Rows from block 3 of the decoder of a small image VAE, named by matrix and row number. Rows with one number belong to one channel. Each number is 128 + 32 x the weight over its row's rms, rounded and kept within 0 to 255. All counts start at 0. Numbers have three digits each.
Before each channel's rows are labels from the 100 images, of 14848, where the channel reaches its highest value: "strongest on" is what is common among them. Only what is clearly more common there than usual is listed. The data: cartoon faces. In brackets: how many of the 100.
# convs0: first 3x3 conv (decoder.decb.0.1.convs.0.weight, 96x96x3x3, each kernel summed), inputs 0-95
# convs1: second 3x3 conv (decoder.decb.0.1.convs.1.weight, 96x96x3x3, transposed, each kernel summed), outputs 0-95

strongest on: glasses (41); orange face (32)
convs0.28:120102142137107131130161124152168094107104141091090136047044162102134143118171142088104085155130156122137151153110141027113101122061111131066131174145081143118093148161123156202143153145074119138129116146135150199158077145095167118177106165155128089171126134161172109148146135122119135116
convs1.28:135175101132154159144153131145096130105125115203164096115217157096165174114102140144183132120122099163095075082157135130148141138137100146125118112099121136105131127092146099112130135116146153132132148154099161064088176121130108157138064118083183121091194108146105194143104131225079080146

strongest on: surprised (79); looking left (79)
convs0.93:132184117137115135098121129152137160151107103175115169091117119222139169071160089117083174134166149162150135117141146124109090101158129102139133139141105158085175152130098152202119122120143118104183102117094162157128133145137169123079149105107127091161119077069188164182120197148074147187
convs1.93:144097132117092101145199078128127157126205175151182103104179147118121112111135119212116107135122129143149140134150121174107132182139175143132174100149115098152091112141133148092149108106143124211075105129180132117178151126125129185161127181188163120126165147146083108119161129120216128104

strongest on: beard (56); green hair (30)
convs0.10:118129125105140111166115140107148198152109181155145118135168103115132102153130124118120103095171101131130131187153111135134135118125103157104081153168104128067114074112092142057098140040190122122086133098158146141122129078114149184221158185121144114090144163131146178140164049114107118099
convs1.10:139122139114185128081070150122112082080173111105117091149097054097147147142123112122142207165106183094110169061083145100129113128124144136087134108156147148098153136134164067141168104144119129162161144173183125116104072207128118127112158091092171143143152123166143172081078159131138098115

strongest on: moustache (49); green hair (46)
convs0.13:125094139114140161093132122063116158112102160143110167117090135053117111141107095138148169138127162112103120148096106129113156161082068151161078098152121032142149164129115138168106126102108084126095170140137141141100099125112134155170088136140112131115070124138096255130086122137104089098
convs1.13:123185130131125138095097113137108138116121144186136145101110122134119156126111113093141127121116076163207116139117183121115139126156134081113126109135088180103078134103145109123155115129115127126128112120158097087132172101154145163110180102137169100124132090135136000115216111163104169187

strongest on: glasses (54)
convs0.72:130113105176142147174137155133104168116094093114048094140150110063121133077142112120103136133115146128121165149184076131113000122094187137157145140160085137137101129090112134159112123103089117095152084099110087099126111126172127102132154182080127161114146153130102123072203105138131138135
convs1.72:083144158107079145065091162111111090139199168135152159102082114170147139114109114131146100067097120145115105104085172201158177134200124126068107101114126122138132136136178141143177180171138148149085168105125178091148157122049121140148161106159148128168149107139143174153086156132157141132

strongest on: looking right (77); glasses (62); surprised (45)
convs0.0:138102162159047113151098143096113086146191087108172137171133077126131166087141169105127110128153183122109151134102081137152068119193087114116164110178136113148137142098108140155141092146158131142139154139142104155063138090123095080080144099131116164136141128078117051079103092110101200092
convs1.0:148098116105178111169175093128094181145093187155107132119145115098076101169091116169105114124124029158154143141129124106120164127153112129143142125111151109173129159117180119096107098120125100100073030140143127092118097095183110186179129117101127134137192071135109142117114083142128062130

strongest on: looking right (80); surprised (52); orange face (46); glasses (37)
convs0.55:135114197094109135137150149081136052073109147145132120115088129053130115117072159127125136165108168098115050145136105099083146108083094158110108150141124127140109228165134133114113144154161097131058079096143155142149181065154105132162161089125098145122118109137107130110128111108189109089
convs1.55:114120069116140126102136078106138150186143077148144144112122076125192066158149075132116102088110190130124140146110157160180126165120152091128116151097118123131134090066120064142115107104152139155162133129150149171106159161129178192111179133208137072105139127141142185124063097108168117163

strongest on: teal face (42); moustache (41); orange hair (34); hair: long hair (32)
convs0.77:144124130108134186103168099122137150113120120121086111118161087018158085125113116123111127069123095113078105107111135130176168121085132138141122130127161104108067205130138105121168102093106136062119118160246109121201158063114131142138154144157099151117121091143106104120125092141121123130
convs1.77:111123141087136143141087135129089117149140167142154180127160112130130139088126144137127193139088191133128167142127126119048126124156150199155135116137106172172138068139092161125110115153102090162134157115013133119107188117163086063148103117136185154158140180132147173123098156163156123174

strongest on: glasses (62)
convs0.47:160105130179017099065093154091158094113123113097155121146131097134152118128104186148145103161150146110154078161095057119084104186069078123059114150062149132155139147145136133102131147164209137122134160152135126130096141098125146183138128164126107140103168121107134113114105150136118180152
convs1.47:136124110122089111158135125115060177187168077132127113138100155172145096138116148072092139140135063178146149122137182210153106081183148152190108080132150170147105112117134083135125205124110129139126109092116149109112133114104154151154184132124096141139080095184149103167197114114106119091

strongest on: looking right (70); blue face (60)
convs0.22:126127155130096096117104193122080119172173074106102147116089084169159144090121143160124077126153163105147128178122127144059099147114161104063076111150036144081127158157126087124127154145137178134133149222129162107133154092136181145145093096135146102094099117123130139147160096113086157086
convs1.22:133142130114125124101108125078174124084141210149174128133129147106177165119170147087129171184158135180075155129181166148156185091184061137126168167111144093173120112109130146115111131076104075123164142073135124115167112159144133132124151146084157194155113148107180076133156155151170121160

strongest on: looking right (69); surprised (58)
convs0.24:126121188165117156119146095089078073113134134186127191066065082130105092164086093148124069104124134165146166109106107144100174148143107149155095093174111152110121164099170076119140100128129132124063069144133146150123151110092087162102143078148074138159109111138075146166100189116137126106
convs1.24:075118072111136086155197140147195116104131106134087158119152082139155180089174105202127081199134155140114068114148178128170138131095135131131141137118099133152125165108093102088124159133121115082164149107128170116145156152183113149164119192136131092079063132125153092159114106169173099106

strongest on: teal face (54); red hair (26)
convs0.81:107147082085159106174103152176142089147125107112171115179126112153089042171154131130132109097174107070119096158168133144117134108125179180113211154103154107097115110090103137113147168121027142125149108121122145136107158129181164156113174108132163110094148128154120102132167134136209108106
convs1.81:147123173127071138140159129096116125077177105179133108134078170101143135134150077121193142099107126219133135121075154147120079135137190110135103133137056172106169091088106146114132150177117144104129092070148094167192140165148052146124129124080127115149097120116113161125168147112096156094

strongest on: moustache (40)
convs0.57:113154092161140051091096128201155156140140153071109149136097198144067122138122125148085183082096131169157146079121101091122127148160084105132102141176103132163150082110136130112108085129125193115081074089140121069106163137121106155170159159119127071128101123153146176078083127104119127150
convs1.57:112090132123137164068153165110135141141148169214111103110158125161138104105080165139090161177090140127101146127148114137110120115093130172175164130114171075088147172164135034136117143093117093145194163140105147161144100132183134126164155106133125191133115103126105092206140147174180155145

strongest on: surprised (34)
convs0.7:136076140109113162144099103163107077094082133093180125149131194186120095137197054149125151133088116142066130118175167140153160129180116111119138130140129124184124099121147141141145107143120104234103138176131095113151148133106131120095071147095145079060191158172146142134156117118113121131
convs1.7:096202144127106120109193109139112131170139124082128131168129063095151178089113156153170089119174141058112139153121114139048108128089136184128220141090096122128134142156146138156124114149131162076189098113103141153135147198160161138167147122075111165124143158096156078151115138125137154132

strongest on: surprised (62)
convs0.63:080087153163113102141127075123208122161064101138089106161081142086144128170160144128113119128106153065156066064085116153156162122085154099100171130107148124092109177118171113150146101089107114130127150209141106124091167141134131078138134141062088109143105120106139125068141078122106102092
convs1.63:170125147081156129155130155145121135086158150136182128135147116103061098156059110114136115125118089106158157093149125117095152101197162167118089103194125124167121073177077125118123076156168107148083107175121101141131095073128119077120113101074094189180096148144078119142185159117112134090

strongest on: purple hair (37)
convs0.27:100123106175206106139114113127156150157128170119098153133141132100065097102096088099106192086121160095129096125063142146143139152123080110155123107166140145111070121149099099137055127129154094104051146138087173122114143110130136103111142114129019132132123122096183050097155130122150112100
convs1.27:126131138194058140178159149138135140165158078114140087127104115171191111154139120151092093145071084108151115122129171154134110144097162106156130080095144066192118087088186116147165138145105156079099129148135151155103131123105142104174184111120119140129093105160123237137073154125122135104

strongest on: moustache (73); pink face (40); teal hair (30); hair colour: green (26)
convs0.25:109135201066244161117124120156130136111120118120123112096148121057147127138117095139103176127086147121094126140137112123137186097164106198150118124137107109130106154131110117112111162076138070103096141103144110133147124137150119177207084160096164121141102127158094209077149110131126069161
convs1.25:137086105112034109160128105132081125151116227174088140072167148116116106129145103084128127151151063095097127133110098128183113136166142101127087104116116138146099187107165133163153107169170132201162143104138132054134148105116197111072146116134130138082092131127134103152134123167107156140

strongest on: surprised (65); teal face (49); blue face (33)
convs0.17:144183114121135113124119082199143107173165134155145138145093103073115101146139142178099123022145111122126153135149163120108169089173150121169186120114100147150096076129109091144134125146082131182079122132160135142185226129129106136069117091097139091141144103167117118107116113112152071088
convs1.17:125082143125116133150079115087119162123073124082141117130132199153094096103087160123093179189121096153143104129098115125149136134111121165104085172097180101138150145102167108084119143151163175118132115132124121139214079051121147092142122153154150117133102177068194122162109128158093172194

strongest on: moustache (69); teal face (38)
convs0.41:103077100119139127121123163094026167084109149113131125087189126104182134099153055142092135140107168130131147115081144089115085115112129108138045160144122136098098176181152082128168156145151145069054118153156163136145149115085087159134177139085122106119130152081128148094163114136116130109
convs1.41:134109118121138109149121134113138083183157169145066162098086098189079141123122139109173099152114082202061163066105085114182133106158120108172166122145133114097100129138128200137076136123145145187128162137120126061096143137168128121114145132127131100136126068135151133191061152157130140180

strongest on: moustache (55); pink face (38)
convs0.64:153119097164109131126133099149171182093096110079096070165110176149122104127083168076145170160134073101133073161165119205032133128117149123161124109089164108139110129122109148157138108125099094104152131117145145137104157118149155058134132117168144062144122108052160113129164104093158123071
convs1.64:108151109097111136112110214048160121127128126131147107119146114107174120085129156106116167107080173139082163032120137135238110136109124106135138118160132183110132089112140173133158175079093140134093123123123118087153107185117121156102112111084098175130152156183085136128128175170126133138

strongest on: looking right (72); surprised (61); green face (42)
convs0.95:085142158084113146131128109165085146116165155131188104178130216160092200138166108154157117158135136150121126181115126133110091119131120112151134124140137147094133109130145083179096082140093152145074119082072133174132155131130149145006177107152131113090095115129056145106118128119112173134
convs1.95:142119092167170097154174163107122126159117062131147067054172097147151110107162167118141125070077140102144104110145119113202080055149153127100135131143098115120171110060133141178159100135127107111206095123106118149094143141092175135171109106162127115129175157140153136176072103114139100129

strongest on: purple hair (36); green face (33)
convs0.29:169114118136166160144178139136114147169103237147127120143118128098074104154108117124097201110126132100133112182078138124098135200085040126170097094188131091115086104136135123185082132089091149138102131108127192139106124113087129114118160123124090136141072127118134165118169089148107099113
convs1.29:113165204102102179118046185069095154078174062097151152149130121143132088145135140148146122135134135110168136121196117184131133085175133109106179127121120117152127179137129137088177144155091115096158068136141120102153097116121139154165115094142137047125176132161151136079134174101113107156

strongest on: moustache (60); laughing (58); glasses (39); orange hair (27)
convs0.71:168084144153102106129100163118071137169166115088018125130139077099135133119108093094146164146088108129111115127124118100183136146128077138105092112196122132099103122085059150092100181085117150077112134103155121111112168104100129143130095165086150120172182118126119146040132146088172132113
convs1.71:103157097072088192167097132152146170058083127136138138158142106171151194066129193126126120102140174098106105135127147112103117130168132142088104114070112156135170142132199149060119133117141102134115141097095132129135150101141112121131076134162057198083087179126148115126164094101107107093

strongest on: glasses (64); pink face (43)
convs0.18:169151127163100071148099138119176123195127125161146131223085110125096078170137192152127083134133115152195113083161127158078111129149140098100168077130100099170162097139160138150143086162157118103137124109136150089124132114140107064094088110122119061181140163160171069140099144115136122125
convs1.18:073130114156113148179108111155053144087145088133149117109131117157169188031166152130112143144088093077108140149128146159182096160164127137120088096160147176102120094073122132154113079118097109203149144170194120123084104155107125146153154136102113158164099112153125169188101134148089132136

strongest on: surprised (58)
convs0.9:122118113146129096131094148150145143141127105149109083151097158139122133126078180128149207126084124093079076086130103172127154124139112147169142107096169141174116199115133095158143098173060150141139080091113039129115167082158181124060130131183114159197122100109111122084137110165138114119
convs1.9:156129111126082151114104130078088071083129144164148205159146099109168129152136158125175115126168102206071163143115139111143105147090120147142137140097122127047131083126144150202138134090083114114080187139127201085091126146150140102097135087163140161078185164149144112156143141116145111102

strongest on: beard (51); red hair (27); crown (27)
convs0.8:161143081096156165141115133115071136138101184126167133117089167099119050116079066184063103122147185154150152119167149083090121095081149148128110122103121116144115055157115129150134128165098115163140113091172158136223101115124115136162136106155090119117170089148069130173095118127146149149
convs1.8:151142217144117071097168093196166160163104109127143078114130150185092129156134141124082122111101081077165094167132096107114131147199109181148116109160121119172131176108129093079110126145181143092140108158158079177146119104093098110177087161101162166104080152147144152126170109120110137119

strongest on: glasses (86); surprised (35)
convs0.52:146166109109088147131125107119147131137156132107079129068170156141115169040034115169157221160081103176122124153145146133100154078141140082134116128137081081112109185122176118142100137087145137122133161134150105080162128082135180135116101104100134116186150123110136124070137152108181138148
convs1.52:147124137170191103167150103116098081119139123124152103140127119103120123159173204053059099111207155118139108076166133145123119090181086193093122117136152156096152120121157122136171134174167123137184124120173087161091180180100130109083125126115153147053112133124142138173096129146137106132

strongest on: looking right (65); glasses (56); surprised (31)
convs0.42:077125149138111146109182119088069104143131109213131098094106097113111130171157148149093086151133152093121130118094084094095143127151145150144173110161095082105120117138057116114118134133184123145079160179143134114178175162070099141220162074131153138137133083072110129168103113093150137095
convs1.42:121162102165145125144053128162124154090151151119123128160202136139171123126120158066150153105163147148093191116161163087095126087152104193105102132120142183119179120114230123171133211150131133095175129090137136167107134124112095117092119172116090137138152157166154164121116153124131097180